A small spectrogram enhancement model, trained from scratch: log mel input, batches of 64.
Rows from block 2, named by matrix and row number. Each number is 500 + 40 x the weight over its row's rms, rounded and kept within 0 to 999. All counts start at 0. Numbers have three digits each. After the name is the row's rms in percent of the matrix's.
# conv: 3x3 conv (model.enc.0.2.conv.weight, 64x64x3x3), inputs 50-59, a 3x3 kernel for each
conv.0 104:543518517567486585516503509465548602509528418496490508458437565463450471497492495425518573446516572493502560485541505531460413525566489476554487447484531515425526550531495546516506543488544436450539524510494518532497453553540508494571535455468523457474502497505543507474
conv.1 086:535553433476521438521460417565556498449528511474485528431452508457470479503516520491538574432498534445423506471445524478484523545551532428576504468442498509413570480461495485455457484444404515430442444472460506473482520508565513541533529517489478474530542500461508598461
conv.2 090:523509524496552519489476505475482508516559526488528477426434416411347475541530551503491539521467518402409510412513464515402442523520487557462492454477483474485440494522492506566440460507463438444468475493437472475478501515526475563518549566511478409494373385600475513492
conv.3 095:484546495417468466499514437514485507587674570459410452430439482481531437474495517464493485440437527454495524434520503506504475582488505506521523518500480539513481481482462461510519462483486399525515486562474500493460503496513529501512507521493471456501533512480476459513
conv.4 085:534603483568506503610561485509488549502513553496510465513423489516499501455513515459510540548480521514488452496481433507515515460506451421480457484495494491502577450506517459507521527498490429557532443496539478502446451395414369302357448407438441504480503536489495558455
conv.5 075:519491532443511520510508488481490515411434491462452496474454537526472472521532497452501520464472485523434485484538483525491452491536553529488486519468481457494506508601537494448522454440494480513531439461450487477502517501497495543517511497496437501512481491474567562539
conv.6 105:443475608504532504567481461467491505506511509475535498636626555407433438614598522500506507549484553472501432424482469516475467409471476468496578486483474489523518521498478452564509551471473540562554517494496499506480493497518503469462429448397465502591431406379501530557
conv.7 083:491490465499512525596509559511536447467576525469470533509481519531512525488450533505524498458523482441439489496540571456502496505492456439490457515440483503532493493516474491460484461484472491533470509513464457455528513494456455462454508491466514518475439472531536513424
conv.8 089:547551513543580587468508456507578460476473477464581513519508520481412492493471466439543420515506514423463557461483463478558466524506494479452478489387465497578600530489483488528490474496500423505495461508523490498516473522512529523537511516500481497437455476439517565520
conv.9 117:477539511510529471536521519464550524440551591570522533493516521472477536513498527493466499442473448542465512552493481472401467495476462427581477440627507400564528545461472476519457515530474512479555526529533540460472474460474485498492517490514477478518487496546506517510
conv.10 147:517553445521509431562452548506414484464543569490548461519477499421579500497483465529483503470545494493508506542474487505524510511492490421511460441539491458516512453547515520500544547486492456469525528474517529512499497458511496460436469463525502471492513529469514498484
conv.11 138:474487630481480567515455535505496476519529494510531535512498459440550536463510475480504479508476534478486491566607545521505435487502505522441437421470549476525474458446487505553521526553515471546461485510494512478526461486473549639481474471487485483545536536441480473487
conv.12 099:557476620566456543552503517509553560521529506535532534418451513494511508467516482524560479497483496486459525482500471578600492501524530492475450620512484477473541484435487441475446508506480463531514522468582546496520534479493548509539463519579548486476617424599459519487
conv.13 073:513540438514515490581528535507540532476422519433509486469437435534518478486576566499469531505502474514455460534468472513516473513560521540448518446483444449466538492465469548506495490535534524515553500469526505519441526440416531440451453528532544536556505524499508502436
conv.14 068:518538551499574504512518487464464492474494458477469525439458517470503530470487540467497582451502502489518445500507560432434548496411475538524530505517495543507450476407533563504509510611491567530445452549440485499450491520509529502519534534478525522518482523495570498453
conv.15 100:611548441597508484544510478493498514504520532545494474479505500523474499468483475553501523511489555507455469483455472519501473493495486448446525533440470541500468550482487524494523513528480532534529516541495491515474365391448408440410527540458430497501524482461472545482
conv.16 106:429441524507522520406373454525481503516564518500561544565472508491408488551478485492535445508535477482500511507548518533578511394536464559495508475504535536556519506488462527539464543539479542450578544461507498476478470467504493543507560552538565506504475504596542524476
conv.17 103:501495575516413457519435458490484452590433502534598479506528488551501544518485506477508480420524505529605401583476557526444479464566552515514495479471450516493509445486546459454549440501473497487473503555447500449456488478480489509519505516528563531522523579503498490500
conv.18 133:508386544500386526458492507512534506496526476553538488491499490490495535502487515501499513494497521540496479484554512537527509542519495542426505453466523510474527496526477463505486485489480506487506517540489498472495494582500617433450550474455487502470527528462467525477
conv.19 097:506451572447444453520522471493534517569522536490509475480514517523497456432470448473526549551540550455418473526458577451427466536581501542495515525415521525420544539518488499500471443423449446482523497444464429528548519534425444414468590558510509526496507523472463481449
conv.20 081:442468477466490525547500501543576549392600538490485471521530535437479479479491473474497559519501542513459459419442530463491486510486472472441535519586558468533527475409478450534454492475514597521553438458503503454427501484462547563500508471499519529521484527485482512471
conv.21 088:450510498507413447546502453494520468513383469491574442456520521505433512474497487546502510525500461487512425508410496493467513527594563453516467477466465543484556502518526487531560494532529467448507528542495507493477520537519502490485512540502455474442474408455496547543
conv.22 076:462521486481539526477550483499504509487513495430467475539528532510480473523515494529561594467522460411555413490540546510439445504492480520527557550478494566440462466447468476466533527616539506529506502494474481473432478524457533518516531527516477546581527451457473509441
conv.23 124:492458448564544560509486494467494487500499515475507492573531530433525434515507520491486493513502507492498425468516511489474454469467525441478486431488533512495502496488446477511512505487498495520519511516520449467503505516527595537530521519547393472574619532456493466463
conv.24 077:470573539500517512476538436489541498454445466499391517533523499529495492531479564429424448522441494496557591419455502447528512507537557559459456562508473557566530578623523469551438496512480453521527459536526603549537496502460525536510518492477501440488502497493581487532
conv.25 098:449542484462459426465479490472536468534572489559522487477414469530575592500506477470511478525521531563498489446436488510444486479460503566531527557455496523558469449532537512491502459430475451477490477505516507507449517520483461476410460461470494525522459527428538476488
conv.26 075:563503525594535483442535525497480464508543574505525499492427440378465491514463476508469532449428518472515400502453493459471410427528456504445477434529490449532466502520493557467487526481422399498437568517455470460503510490444494516486568555508484511498382554481489444510
conv.27 092:550566552479567516545499526520557544433630600473523446528494444464537482556541503483424486452469496480487495435580437527485477481426467516490499496515547532508524538564486559510479516450552518536503528428495424532525514528497509527509508539513484525515436504541496544500
conv.28 087:504512529469433457521509481512460482501472470495454491464562548445414453522476480496512519491490445534500492455447510439445483601537545527471470450445495463494486548502562529506522468500472464487479473552528538512564520493524455470452455459442501422435379385424607580610
conv.29 110:543520418529486470490500546505517460501466471440455478467498492512472514537552484547498503515504472565498467480509470494461482481480503450487527467513484497510515563485478539461560450545530507503478512483518479474519493594478482594544463575489459546490433561616423486518
conv.30 099:513510552571555465519550518474524504513501544520526522512504544416418456589549519501474486481533534456432410476475503513533502536523523475495514465498489469526495492512516517542466483473531530542521479497493475533476530474457531474510503548518546554528420450427443465460
conv.31 073:518428522507491512446522589464412530516537524479492483430497490480539569526480522463524521458487511494497469494456536545477493504447450508514467504483489562493533460494481478503462509464455399448539436480529496479487515507491509561519588556446552510454549445509513498472
conv.32 099:517536445504527513510554504491528516604667566457527566481432502491584473458505515453481465427509549497556587462507513476526478525544514460440486438430539470514528538512506585488504550526504510509491541505568528477528519493467491458503515488454458555497544572456451497516
conv.33 086:432499529427515564518578533517585438463488477457513467519522500586510457507577486491561440557583521503521501494518538482526541554489412425562557468484576494472491406455533449501493500513513530534506483560516490578467532530444532566465529526510509529497471442518462452501
conv.34 087:520479496543477537635480537519521497454571537488553456424557490591491545433524525447504498447455476496510536551506496509498519487512507447474532472544567458473538524486463461522458537518478527484504547499508548539558515527540521503531456484448475496568522398639384496491
conv.35 078:520506517441502573463532526470534454538455424514452530500525520539502515504471492453524484479537474487511562566503455468466520499568480437463500503449507445506488453474501492458492513508540496499494422582503499528461468424465515392370500434378486456449496483433432471434
conv.36 096:537503532570599547500486515481435517509517555492575481506386472475459487530548507512485496482490419534568399478500479523509462498516494448516444459523490483455516515598455563484488507505513591471449529436551482457454519537597493558546510433438502400500540506451444488473
conv.37 107:487494470554491526477521522521517507528584515486567518408466485552610560537526497542550512506522459425437515503524530533526496549515455507459473466491534485489498432537557499527497507500500499493502487540522514491473516458482487415466457506530373355390502567550490495480
conv.38 090:497458461464527471413562515513539529548549479518431515523555457591454466512458469488520506576411510566510532492505457470545524563495544609513482546515528482519492536532453541550454444504512501565553560548496528506482481524510490454501529553522474528464626500550461485506
conv.39 099:528593567552550554513539513447457458496426459508510481494527453472540517566521532426529461564532522513522512496431506478491466508521548542551510420547500510523498551565495514557529455487498531487501519491502514571524500489470480431545406588550512447472449473387506467508
conv.40 118:505523490487458466530509531482525519446517522485533466533475465529508488383475448490521466481531501517498445503486476507508440557539500387541536449511533468489470523479453475472518479483497428496515502504505488461467444469510432512532575531539539603547426462563494479444
conv.41 071:471485504516508502522459508492542465515504462443448457495501484497475482529518455566534560535487483498489522456443510518498520500501465479530480471467505561464463480464449491522463565556487497495572477533512475489415493457480481492488511524504474541576549436523480503484
conv.42 083:521534532592470464503575509500566519477551522538578523504490530504486466480461505461527462469487493588436532475504496477480450458547541423448516512406454477451523514577422464508466519452416503465478469457457438498463497477480505479480518447468461499444595476473482587520
conv.43 067:448462489570474448476481570469476532504553544491575511541519448482473517539552527554520539447538529511506510472496500520499470485411497547469503462526529545445500490456480480521544500587464459498558536535487493523461502496497507554509505473474512533544481519556432455512
conv.44 185:689471400574487481419571516481522535507497493522503485524526470524471481478495506483518540493460476519479504502463485489519504547450457491439501507546453470517485516493477499497484501484523469532502459507471540480469485477561529526460534494452526508502495517527468493492
conv.45 102:496498500498475462563543406509464512498500519512532497530502515509428436500506476502518526486562536444584478481523513445489531503469508476492517496551478529559523502482552471454512551444475545465488489521488513475466464441554478418588426371579525473582538475454433525518
conv.46 093:511503475462455470491523447532484490543610505530596453520485450519561559397452444490514518506500508546551546484519546496603558477534531427456475528537563485525515471491526512474523467469505506487479509497515491518497494490488494407414531513475561483410591545547508548496
conv.47 086:513472532514469456488450482485517507433465455485497506468437491456493531561535531456427504490504535458495484476549434526506493544530536540361493452404457455481499532540487541487468513476487489510502528487439483520524477466430502485372491494409500486478498550461558505491
conv.48 103:435519516486566485495544507491506505494502543488418505505494524516562585418474469506543536504519536550545521497522569490484554505554457503511486415454575480478507508507485523467512513489536385455504493511515502514474505488434516455464547474583545439468434500489481543577
conv.49 099:428515558449498556422505529460447493470432505459420485537488488504451451487486539559460493556441536416501548546466517509524471512459499540503460545495483532443525443514522483452490501430446527461477521413411502406509474472472440460456452398524464431507549542417525464489
conv.50 114:536492457482458543579487499481443491490504469478574494547478508555523486482529477474521510556552533449510507428523518526637498489505525597383460517396470516479463521535484518522519507465486447540527466496508459532478473499467492530456503495443503545433520459443480465490
conv.51 100:564557458571522514532511486518554445494597558489493482476497469479542503499513481493479520516479500494556523454464484499488508543453490430480484460508519506519481457482493492514537474468564465501526537524476537508448500452436392348445406371507453487500535520518508448477
conv.52 093:507444486465439492512453566469433518471447539539455511527465509449492499494477467534521579365491603519403493494539512492437457526470403545541534423492557490460498503495498464445444487480445538483570482450493498474458515509539524487543490501468485486477518499573482437450
conv.53 174:380631511506584457582440512485491551523516509486508492505461514474513536501520482476533511484521515518498527596441497512445503475511493415592483520467509479490510487470533511478493520500496508501530494526497492536509529498465550538439504525459489553478543505480508480484
conv.54 084:475535545538481476547504395602534544527441525540516502544582531494447524482488458519472525411538484522470460540461457611502500508426462473530546371501463460517520435432455510498529580490540513449481518421474453552478521503502488456468506504381479550565563598505539577437
conv.55 085:481490512520456433483602455527590482444480533542638582517474546524602560521511520506542511505610508484427476400492487449597536492506437493465501475474496539545539478502488476447551522458518511500484459494455486467426494499500523540546524547519541531493566573367487511491
conv.56 078:515514519517501564503522465508591530529483424544537538557533501441468475528395481513521514553576498503554451479515439465485530553450438481443422434540469476531511453462493501416488505471487486507487391472538465486503481485470502491482512534500501502486477476462532505513
conv.57 107:537504545504473464515493462439491479536512499518512502414457479585526512489461458499496465491492468517509544535561458533486485480486517563542427528556526508532553520575531527468460503491493460521531498470455483494449537452447428473446476482515492434379556575595443517517
conv.58 093:543500526547472393609498473429479480588515462478474501502499476472481543378496552507472486509475467498520458475466485495458487484518474538496443484457415437444467561481413548470495489500486478473446532532520554505449525475515524515532549518537394481540477500447527425469
conv.59 131:473497446383448584571557479514505489503506488479430502501569535602538456502499478497540519541507564473506549503523505536483491493506493489503506473459497468495499510483522471498526506547520496527556472536562497519508499524492524541448566571532463458526470482475525524546
conv.60 095:471460462550605523398402474521525462491491501467590509564522529460426433528516485478481540472435514506486464478478460521537450429461516510490511527506479551496507488526473492595448484457452544499468510446476502481478546543497511540525532464391477477445637457547552549477
conv.61 073:481448538558544462559542532530516497564736552506486437459549516480611500544571487433397495373481542545485573500495569515389509507494459491494470495563573485521500460414533476499503487575509470530498448564494545535509504474472507476497492503489521507537478535539514538513
conv.62 098:534612502588548367519531469493486521482487510483463453434503520406469531507480435486511546458459500511493487412495501524492554622516507497527480440427496458538530487514535540527537537531547510479486492490508554536467525509524504443478483410504418481520445449479593502542
conv.63 089:475467510435505465519435509506507492511564554459576540468498496524541556492501503414518474493566490510597435417544526524529503492501457502508458488504492563524452490486494460480447513463457465500510499499436498486458503485484530342466556508499570483489518435553445507443